From a checkpoint of a small segmentation model.
Training: soap at rate 0.0017, 25500 steps, batches of 128, held-out accuracy 98%.
Data: trained on rendered rooms with furniture, 72500 training examples, 45.0 epochs.
Rows from block 3 of a small segmentation model, named by matrix and row number. Each number is 128 + 32 x the weight over its row's rms, rounded and kept within 0 to 255. All counts start at 0. Numbers have three digits each.
After each channel's rows are labels from the 100 images, of 14976, where the channel reaches its highest value: "patch colour" is the nearest of a few named colours to the mean colour under the peak. Only what is clearly more common there than usual is listed. The data: rendered rooms with furniture. In brackets: how many of the 100.
# conv: 3x3 conv (model.enc.1.1.conv.weight, 128x128x3x3, each kernel summed), inputs 0-127

conv.25:090152165134118141079138078116123188133096130103184116092122138122089086123113131163158120146118118144138130132146117124217130154167086126149148067121158139063082165110137132176087135117097123122113121102147149115104076080198063102139074081062172103189149098081199131131162176123110092154050119113147186118142161130127100126108078108124077117079138158122116109144102115122097129165096
patch colour: brown (62)

conv.118:109053105159160074112087176159096174107150108165130130111146181080076092104118144161133166108078130111116106118083148098171157119110087092097124081091094173109159130133085178172116106137121219157106155116128164128112145125135142119117129144152111106147169146201149075170143106145141181117088130106160131170081102140167166095138162157167113061131104130141096198198105094144136105127130
patch colour: brown (65)

conv.48:199097101135149104106148100121161196101140166130104163093096121122096124111131127126145099142083158114163152087131125105130133118101161125107133185075104149139125101176151113177080080157120155111083086139115126175163094143103126102104097166125111131086203145134066122092052132083181140106093154215158134079138117172140170153115064111124083126110089143121140094129169073113113074070154
patch colour: grey (60)

conv.85:149112126098105134057186096137132150112132057097085135162104080106134150121087102159095191158116105089138132142128121061151157127131130096088052130109164128111147132164187143119137122098131158080130183156171094137041175100083101160158076122108134141126108113093144138075153036092110140101074094126137112124139169117129173146155150137128166150112155175109075097107177089105112105115160
patch colour: brown (64)

conv.23:158141095107078172166097094096129088179150148155092106158125087059128126112114078114102086105059159121088066120158111110129096093158109109089121104131152213134107069124086065110128137163136108114170101141096164174169085086116124134133081098128143044074094123114122147096120116111126096203113140161118115146156141123112161084072080130171122144167091170159123143127125089137098098104124
patch colour: grey (57)

conv.80:150132100091092163111097121120095094129151071105120150076080107125133117122081120154064166129135166084114122113131161114084137089169147111081119131127110126078095097163146152151087104132165102156128049090166110103111093098083131130162071138153201108136074128103139126099152103102121068136055203108142119107113166156137126144130123128048109173097115081119103064143136144059104171092096
patch colour: brown (65)

conv.35:182169103107109147139112206164137133062130174119137050125106108130095122063126092156106164167162062107090100114138175145064119130128090103123123129137150133158129138123094121064169125157064117112136141108103113108173145083104136115121152130117171125080101091154157183072103099099162052202129165104123121106103124127142083160156167134099148131093128113105107143104069105185078123095103
patch colour: brown (60)

conv.24:113130120175146102111133125105119114100098110116146193121162126063149089102093098084182142051168153081072146152168084138079101151127190149117093119139083107118169124138113073112102110099110133146093115160072127169172152071110084128063104083138144151200139131129140120129161165100089155120086106158140133106124152041114157155119131062068166081123137079116098154094132125136125130095108
patch colour: brown (64)

conv.119:103147125138147081130163137136117126176124180188114150111113139093083136086123139098075080084119129117154162097110163126188044108128061164137125183125171089138132101131089127127139181173095096152134133165153118158095099147155163136132170150127131162150113153065065147159103145129108117051170111141148147125048120096134139210100116088116079132127160047124076135108141127115178127138125
patch colour: white (53)